config.yaml
arch: "conformer"
model: "sound classifier"
dataset: "drum patterns on synthesised drum kits"
train_examples: 26041
n_mels: 80
hop_length: 160
input: "log_mel"
spec_augment: false
win_length: 512
targets: ["pattern", "tempo"]
num_classes: [12, 10]
norm: "layernorm"
activation: "swiglu"
mlp_ratio: 4
head_dim: 64
fused_qkv: false
qk_norm: false
inner_norm: false
subsampling: 4
layers: 16
width: 160
positions: "sincos"
kernel_size: 9
label_smoothing: 0.05
loss: "cross_entropy"
init: "xavier_uniform"
residual_init: "none"
optimizer: "muon"
muon_scale: "match_rms_adamw"
lr: 0.0023
momentum: 0.95
nesterov: true
orthogonalizer: "newton_schulz_5"
adamw_lr_other_params: 0.0016
grad_clip: 3.0
steps: 7000
batch_size: 192
epochs: 51.6
lr_schedule: "cosine_restarts"
final_lr_fraction: 0
warmup_steps: 1400
weight_decay: 0.1
adamw_weight_decay_other_params: 0.01
Rows from block 2 of a small sound classifier, named by matrix and row number. Rows with one number belong to one neuron. Each number is 200 + 20 x the weight over its row's rms, rounded and kept within 0 to 999. All counts start at 0.
After each neuron's rows are labels from the 100 clips, of 14976, where the neuron reaches its largest size: "strongest on" is what is common among them. Only what is clearly more common there than usual is listed. The data: drum patterns on synthesised drum kits. In brackets: how many of the 100.
# gate: first MLP gate (model.blocks.2.ff1.gate.weight, 640x160), inputs 64-95
# fc1: first MLP up (model.blocks.2.ff1.fc1.weight, 640x160), inputs 64-95
# fc2: first MLP down (model.blocks.2.ff1.fc2.weight, 160x640, transposed), outputs 64-95

gate.233,179,220,187,190,208,216,186,208,200,202,243,212,216,198,202,226,222,211,187,188,185,186,198,209,211,207,197,214,194,225,210,207
fc1.233,163,209,191,207,170,218,205,219,198,195,180,227,190,189,209,201,154,202,229,189,199,191,238,197,194,193,208,170,201,173,195,215
fc2.233,179,192,182,223,190,193,169,215,213,184,169,215,190,207,225,202,185,202,247,211,201,178,210,201,181,223,221,215,206,189,238,182
strongest on: reverberation (60); text has "room" (60); text has "reverberant" (60); march (45)

gate.269,183,203,227,204,186,182,197,237,190,207,185,226,222,213,211,163,202,205,221,234,181,174,203,206,193,216,203,192,152,180,206,224
fc1.269,197,219,202,197,174,206,173,186,191,203,190,189,190,190,152,207,197,199,209,196,234,188,195,150,209,153,205,220,222,248,182,158
fc2.269,202,217,227,195,193,217,176,218,200,212,188,198,160,188,227,196,203,211,187,230,226,180,220,224,173,182,214,210,180,202,161,212
strongest on: quiet level (86); thin (high-pass) (56); clap (56)

gate.609,169,174,172,204,171,214,178,180,196,220,181,172,197,216,196,221,272,193,205,205,244,190,201,164,211,178,186,226,233,231,194,232
fc1.609,209,194,197,207,198,173,207,197,184,225,182,209,165,211,209,196,180,209,192,174,193,210,187,204,225,197,189,192,165,174,233,169
fc2.609,193,183,213,207,209,177,190,186,208,223,199,196,203,223,183,180,202,202,214,190,209,174,182,219,197,211,212,196,177,189,206,229
strongest on: reverberation (67); text has "room" (67); text has "reverberant" (67); muffled (low-pass) (52)

gate.458,203,184,184,217,179,211,185,172,220,187,238,212,203,196,209,147,220,211,173,212,169,231,207,233,229,175,236,193,189,191,202,199
fc1.458,218,185,192,180,190,180,194,158,200,212,194,219,202,164,222,224,199,195,201,183,234,227,194,219,180,209,193,202,198,200,197,204
fc2.458,204,223,187,185,234,187,198,206,192,215,174,209,177,203,208,224,146,186,179,212,193,206,174,179,214,221,216,208,198,198,230,177
strongest on: reverberation (82); text has "room" (82); text has "reverberant" (82); thin (high-pass) (32)

gate.599,211,163,223,197,226,222,152,227,227,212,215,233,208,179,197,194,201,183,186,207,218,217,215,222,182,187,183,236,191,179,196,179
fc1.599,215,201,198,196,180,215,218,193,195,207,179,201,216,188,180,183,193,218,214,196,181,187,217,176,166,189,192,204,225,207,196,216
fc2.599,199,212,185,232,194,201,234,175,213,187,199,203,184,226,223,211,165,192,229,207,186,201,236,191,143,194,226,214,200,193,164,217
strongest on: quiet level (60); tempo: 160 to 170 bpm (54); bossa nova (39)

gate.398,213,179,187,210,190,205,218,181,216,217,223,161,204,194,169,177,237,213,256,184,200,193,161,216,219,195,193,209,190,194,193,209
fc1.398,203,203,248,189,218,179,183,174,203,193,178,204,189,193,205,231,206,190,177,188,195,230,234,161,202,185,201,204,192,196,229,206
fc2.398,226,192,255,219,195,178,215,194,220,192,215,173,197,163,217,200,196,216,228,185,195,204,186,220,173,189,225,197,205,189,199,174
strongest on: reverberation (71); text has "reverberant" (71); bossa nova (51)

gate.575,180,218,203,197,191,196,228,231,185,216,231,210,208,195,203,199,215,226,179,216,156,174,230,217,191,232,239,205,221,189,222,186
fc1.575,226,152,190,220,190,214,212,201,210,210,174,207,204,185,207,209,233,191,212,181,207,167,198,176,197,172,203,183,168,195,174,187
fc2.575,201,200,196,213,209,204,199,205,176,193,189,191,213,170,218,205,247,175,237,181,239,176,175,219,190,202,208,185,188,211,201,199
strongest on: quiet level (79); one drop (66)

gate.121,232,228,204,185,186,193,204,211,188,219,220,178,211,212,183,216,188,167,200,189,211,224,206,176,180,181,203,223,211,163,218,171
fc1.121,176,156,179,198,199,214,206,206,194,193,215,186,167,183,199,175,218,228,212,202,176,207,183,178,173,224,196,190,179,202,211,217
fc2.121,210,188,196,205,196,178,215,194,187,184,201,220,197,152,192,167,200,219,227,219,179,206,183,168,181,191,183,223,207,191,210,213
strongest on: reverberation (84); text has "room" (84); text has "reverberant" (84); clap (51)

gate.404,233,180,185,246,215,206,198,238,212,194,167,235,191,237,217,244,208,183,225,199,207,177,187,225,204,209,158,189,175,184,215,169
fc1.404,193,182,204,172,217,212,238,270,219,188,184,212,173,222,181,225,182,168,187,207,214,224,172,197,245,194,179,205,203,181,221,174
fc2.404,173,195,178,162,231,221,185,189,211,202,192,203,160,187,202,198,217,216,168,192,217,174,222,184,229,217,157,195,217,199,192,215
strongest on: quiet level (64); breakbeat (53)

gate.150,203,221,178,180,191,191,178,172,210,198,219,234,162,189,175,225,202,211,203,157,214,173,182,192,221,197,192,214,205,226,194,192
fc1.150,198,218,202,198,217,205,191,209,186,194,211,214,212,183,165,226,212,225,210,198,192,196,187,192,222,200,219,196,178,169,193,159
fc2.150,184,187,197,226,244,154,173,210,203,206,189,162,227,199,204,191,203,214,217,212,201,168,193,221,223,192,219,184,214,210,215,201
strongest on: reverberation (66); text has "room" (66); text has "reverberant" (66); march (36)